From a checkpoint of a small image autoencoder: 2.57M parameters, encoder norm layernorm.
Rows from block 9 of the encoder of a small image autoencoder, named by matrix and row number. Rows with one number within an expert belong to one neuron, the router's apart. Each number is 500 + 50 x the weight over its row's rms, rounded and kept within 0 to 999. All counts start at 0. Numbers have three digits each. After the name is the row's rms in percent of the matrix's.
Before each expert's rows are labels from the 100 images, of 14848, where the router gives the expert most weight on average: "responds to" is what is common among them; "peak at" is the part of the image that holds the peak. Only what is clearly more common there than usual is listed. The data: histories of elementary cellular automata, time running down.
# router: router (encoder.blocks.9.mlp.router.weight, 8x96, trained with AdamW), inputs 0-95
# up: expert up (encoder.blocks.9.mlp.up, 8x96x96), inputs 0-95
# down: expert down (encoder.blocks.9.mlp.down, 8x96x96, transposed), outputs 0-95

# expert 6
responds to: large cells
peak at: top right
router.6 100:475427455512442445561490466515515435550540537575508472494470565516442519593539499481572537511508446392588504542507535565588417478550556568471540482502477538458478454498524599463478481420565530560538448555475453495534522516509491459569416483402580495483542418490405467397477483493511605544
up.0 103:500624466522510478493490380481467545566421409416520575526428499472480536426517458525471468465486532498482567561522483520531477455559507458508476561443496468449402603540473555623484622433473552484564527506507457470473534553463555529508535493562494481544424499518447600551439477428460505486
down.0 103:425421471528585516423498524557477500568490499449493412524469471533457551498472410427470401527550512509504557555530523438436573548442518515490408533503436549499519513548566542477554489482536516431465500506482563488520610555545604599449522533500571550514508451361513454485517477560573434524
up.1 109:529456558545424452435557497461499453549460466590508551456483464442515434502547558311526528466585523503519449532492533454526581481457524512453419566433462565517457484449478535526568559445530581514516449491482403562513553560544513571484581482479533485528463470443489523552489476616488556501
down.1 100:447451555480514512475493557549503517477592551436584480468562440545547588561475467441552591522489484501498591539650485462566427564576548456516514515484504513505580479485464491479361424444487493544458502470516509518592437454464488460548442449466506428450464502552492510507475578405447469487
up.2 093:486577486476563541419429451595560506533488421551520508439456455466491481508412517472567487502530509476464477435571454511467509490478483496372494600507553558505502584407571433524538450509433434511443482526564492553571481444529380531589549481495518413570523540494485553558494553520559538552
down.2 103:574472489482479477524553518574512590545467544527476494533519516543494492555481422503462390518439547516496481540552500400414503588476483476572487431406498545513510485503557524507358534546516543539487439486441523430443486557437563531581496528420468542392443460457507562501570457417598507472
up.3 104:426494466526528419522464541538470456456485564441454479544600480497451528605484466507478427558557571488577499527556539526406539443418439506566483487441599447530528551544513539502439429440504456500531590427463558541544511562386514571433476436503453462501544531513481538490454524603471494559
down.3 106:557535432532482489564516534481537516445511605463539414451519523484483522477553497531469567463525414576469426531404475468497528481521447450484516543440459496505608454514476542517488562437535638424494540479511521519555463456535435580490404414400453457442425540470505607521477469532526573469
up.4 093:450489480548473492455537472521492528594522530501524458543475456503494468530464473521554565643490542477417561552532472478427520491582477558505502459493460554460446496627349605471549489465455540511522513613487504439558439446503472563418509491459557410513508563509460457549417542531517448534
down.4 111:514517412507516561434430551519462519504499465477554567470529525460467499474513522440465492387549524603565415415500574417453547445472497440451418545591567504465524570481595471472462549615511528457475494519561499488451581536456499552441515499520380535550500494537558509412539554473526471530
up.5 097:488498492557480487448526559397516441503499568529522496490499604625544515509475427450477520428499506456561505461527534506491451497453427553506512545520535440485488482488539452576493465466576518505506535575467570600459495435451452459467480402470489592604385485493579453586373535544490527465
down.5 091:488495423486543354497464462557466435509450542496503536528557522516531522511577501473452469513461490404435513484455514510567477594541479452455525502476467531507535467577561557462556430424425534447518436543505482429484524479604432503467542496564557434527608484472531570628562463549426496438
up.6 095:555435560444541480489507462500535466504527506446528604595474474508527450574512588633529555452488519480535512533543494417528452453443535470479501445415519476477442534501523498527368499586556486455436511455510536459426456515554439562530426430477461514525550591460472520585539370464502489478
down.6 103:535469505530440565474432596430470529481487437487521556496401437560527511585466494519452450488416497507502528526519498428457535489557621497524565400561528569421469492506440506542637517579517499544489498467490435464431488511507587472517500448531514427475436517524446522386461497594539565473

# expert 3
responds to: 000 turns on
peak at: top left
router.3 111:524506562510453477427493499502595418433536477513464534481541539445492527469468515468444468460520456591498476507430432499525504579610508561463434544569551511524468599469441476485451511631487554544500621571493520543514542577525490376506494461527407413503490531511549480543505451441480588458
up.0 098:445537455460610503564508558577599502504416493503463487576492454534475482494515483553460540491517474464443465527474619552512467512462612555546488491500497451574491481498509542466480540416447531347500440474482530520556511489628492529488528492476401481424517412480460537501540523504463378566
down.0 106:518430519505485417417525540416589415369509434425574535501552520452550497524587503498569501488503436437446528504549549439547494458527503530430511607550552454500442479466459604471479589484479511441572565538484462468437487512569477541525494543500486427434538501410543527513490509589529481541
up.1 098:548552510493411532478541420500514553552505634510530468628482478544538468610524438542410541561454458530485507475577456537480529499436475419529424582525491470513494471475508448512480542557552476511392589384541484515475527448474559449567446560497445572535511511495464478461456457532525554438
down.1 103:454401470474435462460444464504526479440494487496483510511465490547404556383609533454575513482525450510512569474470558443468463499486516444501469459521523483434522549569605584585486483521454444525671488533504474586540534547556591577550510421507528495508508556502514446448492446450477447506
up.2 109:503499478609510529490504483491507499550507576566416449460491443474477460467456497459463500518444508495444519505532525504496489436526542527471534471491403467439384560449473467378573512458488573493565488504531489648479468595591557593554477482444466484559528459452553552438607540554441475558
down.2 106:509434551511530463525416517455508478554505440419441566503534470378475438494503555524549526553511470521573499436460447498502600541557534451469499482540476404513557427408506577550514519531458557531553485540519549518432550521606483537427543498521462472406485431565563559552563435452539589448
up.3 090:535561454516543423496350566451481497579555517478470499455524481543507445503469467450417445470526555521533504483444448564497561503448543565490580528576515526408442428465490528433500507513507423526581512555446514490533441424614439516513460567512548535533491512421450503505482529500380595563
down.3 100:441451499543504610576484529554507538545466497381520550618428451534445530405519425519569521480452473537538461527538580507518356571472530516506491467436511476528532561536549516396443451508511575467518411481471434572488512518472551501494487419544475478490460580469521530525414549555530509483
up.4 098:467496606435480569490499485493551533510490489506478453476435481495529470522540576503525542508564461568585513487564475423557527554455536553578505440492480427443495533484445541491485494567398466444455456501480533436476492532567511403527498534480388440469526571599372463509509402597508490603
down.4 101:465476448463465501602493504532575414525486586488384460551438506515458572538584558435621519515470443541470453546481435561484519557521582454503551544464466574478434465486495474541521542500553537489481528486521434532523470510514558576567448502513520502401446548393609468450503527518437492415
up.5 089:574554442547555490541384506498490410580444523485459473516443526529493519538528542475541522444520450484442615557569529602554577439462449513498484581590509474542437557524464490496481466556437484523479449451413505479421470461462443534519430503501435517511546436497452452507448395507539559389
down.5 091:367415588512465493476527478544467524533465450537496511525501561442502438407495457474495585470497543498482488445559558517476511585602519506547497458486446508459580453505448476473560468523482584528509552524479498504586474482391559506527602544493535471522500599443550477393547564381477465431
up.6 099:553451503528511481433437571469404490418585451553453461475522470528508491535573528513511456472426498402531578507529539460468535563513585538496490431523564588492410555574550495506489557533393500428476590474487443421488479489502447520531498453438560394406482555557525533525490577503491498425
down.6 097:527582542538426521492556498547504514525413578483578406536473464569557476511472520461483523507419519547519591488443472537575410551478485381517553437397453498412539439484501518494496524520556464502480501510507503567423378468574491583543472524411517459541509471523419436468545523540583522480

# expert 2
responds to: 010 turns on
peak at: bottom right
router.2 107:470470388520525465507509417539535509450484469440543521568435505549487475517520504545442506441549507506465489506588582453525510461516535382524557472486450573508540451521493441460655569526532543497471486411586481521500494493385579463562547529574533476436501439515574495392534421510557467483
up.0 099:559528420523495510471662378484493503508469568443575492481500474393467435496517566515416546486472494463513561446605511530481478460483576525455432493519526405558500544510486501427491527543494471536448430485469490481390443450517466584531500586541530598553556472548567502497556512488454518540
down.0 109:559531583455524502518430561529577602467484379520506536389539491559480547559523548492508502513443576486482475521519466372462538494521449504527554507565540447471500577527392464499461512527494548493491479578424471461557534504508421477454517445442395422509501438554557540375508470538487465474
up.1 111:482495496511525395537469424491463334546433585534498500538555511519443441560429511462459592457405592464512502586473554515455542543530456528510540499483572486457563515467575537443584527474492503530456443527525423516418476502536501455436553475530503529470448524526600482483520409447560569499
down.1 101:446412554472455494505509544454526498433522433544454549382453568477391537486533450518504442604579482417517536561420569518521495510454474501475426510468575514531502430561472508586392513485568409485559511473496505469486514526532462537428495539573502542516553581477467516504596575591480486534
up.2 089:600546536572447471477448472505507599491439543494441504542454434510443486441492533496458534513524445564428520523453470472584599537492504594522502405613525490530430476441428446449522544418555455469465583568484413442573486503497483543509487530470427495471468435552571494603476471474515517575
down.2 098:499490435460536497598572487460531534536477475415495546568583565523490478483409518594466541417506426525582526507490477502457467509524496475528496531486521496553587544491550447497564439503473596560536430470445561600522557447456504572459517461508564517461494423443456565407429462501389431443
up.3 094:528464473470469403484387493503516487509495509466544433552459417541510639546428452515448540459523573476490458532536454481520543532507474583491529450442549495583470509469572526484507458474498429380639468458508469572526552544486497502513467469501611532392450475514478506535591502554436451552
down.3 107:499484507425474540454444567516405545458474547494532479561448513456519595439482506487517538470611484470526492527464538486457472466487414464632525585610527518521495392510444504543495554501424493567486498604530596423444497441471420502482625445458460516497488529428533484476501532475542569487
up.4 094:510571560548463499529439477579493503547474466571422493484595518443502524511504476495456538612371559572417499547447525435429448543524489474473469509524526547437516449466506556439412457511524436520548446488497456543531544436518538523482555370510435470633535530488473485505541603500498511578
down.4 085:563495562543479478471444452488533488468551478468457606526496471429512476492566453505511498545566487431457457532535540514487522453391432491518488435538498453585602445596529479571486429551431453540467506538546488570402633533429512495469504486470504493603554469432562440482483601420492501464
up.5 096:544539431574476502575367449514583487507502500590524484487543552539489521539509538429525423480596517541408504535522554506458429453513524420553494511503521404429448567485563515455462649522539501553520486479551472536468541492473584516538406445499426436586467450469478506510456418516514494504
down.5 095:443445474542488549492466601482499448461470492461440521404498491546482460550582486464522526527509486458519477502530468487564464455540528611471446422421468597550567475544453537463412486523405423443456600491496470667579484499501486547578522472482503466511501498466433455458520519489512532624
up.6 101:503525575570529577575443525521449574563434430436400487489479554435507534452529542528534524543532490516580497531498455490603511462554429551459500407406576531527496427438510477563421422544447447527459530533489453491502565590563453484430444481545416524534500571432497536529469511565496549521
down.6 104:464425477475494526459530435507543537578506428429456524464451487490471541465576440450609465477582451481468555539448552469395468528491480564539477496434548466367463530502474456523564482528508537504446513473513488504461540500517392457529559430520460548518474577497475644480480590570527572587

# expert 7
responds to: 100 turns on; 000 turns on
peak at: top left
router.7 098:484505444496514605569563541522487581525506410473539437438431422490489395531516397502477555524561445442467496563499500526543548449487492526490401569419500570443521444480536522518463477487454518479428546505535416554470443444522553578456417475528499579426543528517489542500501565477624434497
up.0 099:417494352469501558574529428472458489443449559481485551513515433416503497538393478505429525411431602472429508527522529505511452488543499501434519483521485552497467485544484471438557552485511654450474527507509490462557512408558515512584471588494471520506428459586546559498531533554444506529
down.0 100:549482592604469530456534625533535495532438481494565488556465480499456493464420493419511468432491524501591517491500568523450439461447503481542562538399423509512489583547516515572490615524482409548525500587489442525448573490517491537516504524344588488505532507427479489564449497484496513525
up.1 108:381516455471506413528413483433478519497457469423556375494494399470513498439489435564505483512463534513504532576520463425582556516461448521440568614449515473492498534456489554495615548441546532474514554565486482629454480470497554517504532530608486501511428511506519502503515514568489427552
down.1 100:515446560529472483521481469477467460433456615535479641478426552527548570519522531413549534489551582470546425445477521479453564472544511445616528451563457492518417455525518588483467469423504512557495495467571557393501445453514525508561469545493427440475439551502475546419435571495488513503
up.2 091:522484525482497503457543531480549548473482561474475551608502478521474445469529415467492480479479529548529457501444537478493455480438451471534431407547404539469484641511538560524536473511558441477551503436498481546403636476552592638495402602450531456457523474437495528545534492538476474530
down.2 090:398485491449495516497474479460519431374584414435455564528486491517497410462479454460487561532545513545462537557619526487451507527568494516490585545482550501529525485495486499472446553455482547454370555544504509526491518493369514446470442488628433499443444517529479411532552506587519518528
up.3 103:541471466548435471523613430478519449530485543492462487543507477569485508472428466533502490478582482429558445542427593533487459501560507512470514576467532505519467631470483481558459395478561462503437402504527637474438471469493472421472494568539534511574500504481555617461493503486621471508
down.3 112:551603460434503450513504417473530444612505509510602499475457419460431491456484510561433492537411534569473584455537449489484510602468518518480579579491505496509531491435529514536532554613451547461460517441467488458490487455546510512529425493472529470500467500482443505573591464616450415418
up.4 109:519533444489577416428509560552590525500498483568542447537536549519446443490567395471462455517561415527445486412464456506524574542596542483451446549557474404449487506461452508579508485534543543456587507505409578510501450620500528438487457516483552544573538448519574499506509555500433468485
down.4 110:563501438550473499505542484479440564509575555547424489498475515514483439461499517507572536543485468508481447450534444458622527557600465337446525476430500439532428463480371541550593501517499465434454584445545479481484477434532477471483480473440502533508571529506608548458541521506537575540
up.5 097:462499481505527505527575484466546537481514562549599506512509500471437401569501464419483496571535486525457555409554451492466472480476589550416507457562502386495531425450555448463525502510546585582512455434504461446686481451500581480473536528466527440472516466572563489525476459537518459450
down.5 096:489558492580449432526414498494535570552512516537572531547479610543433481552460578560437484468547508483573496459501496463502479558594429573458478501432522509456431478506507551433527546453439445485443441459596419512455535411526468542417509469524519525460508394543449469584529428516527467414
up.6 095:556478437452432513415419492572510549487579484604508457519473526428568565499471454523579606478548560541452568515490494532583567448501491539531539465532432400589479389465482458511355506495485539536529488439493493567441473423529453504500493556465525511468439560552515480430546531495515473490
down.6 092:328416552505501594558537502518472436530530452491516596557522536535504477478489505500519534578500465475421404462516531406441538557447531602493488406509507547527547457499573542577469547553472552452490501488480528506460485605425495466468547446530543480460562560499499464519488512376457453480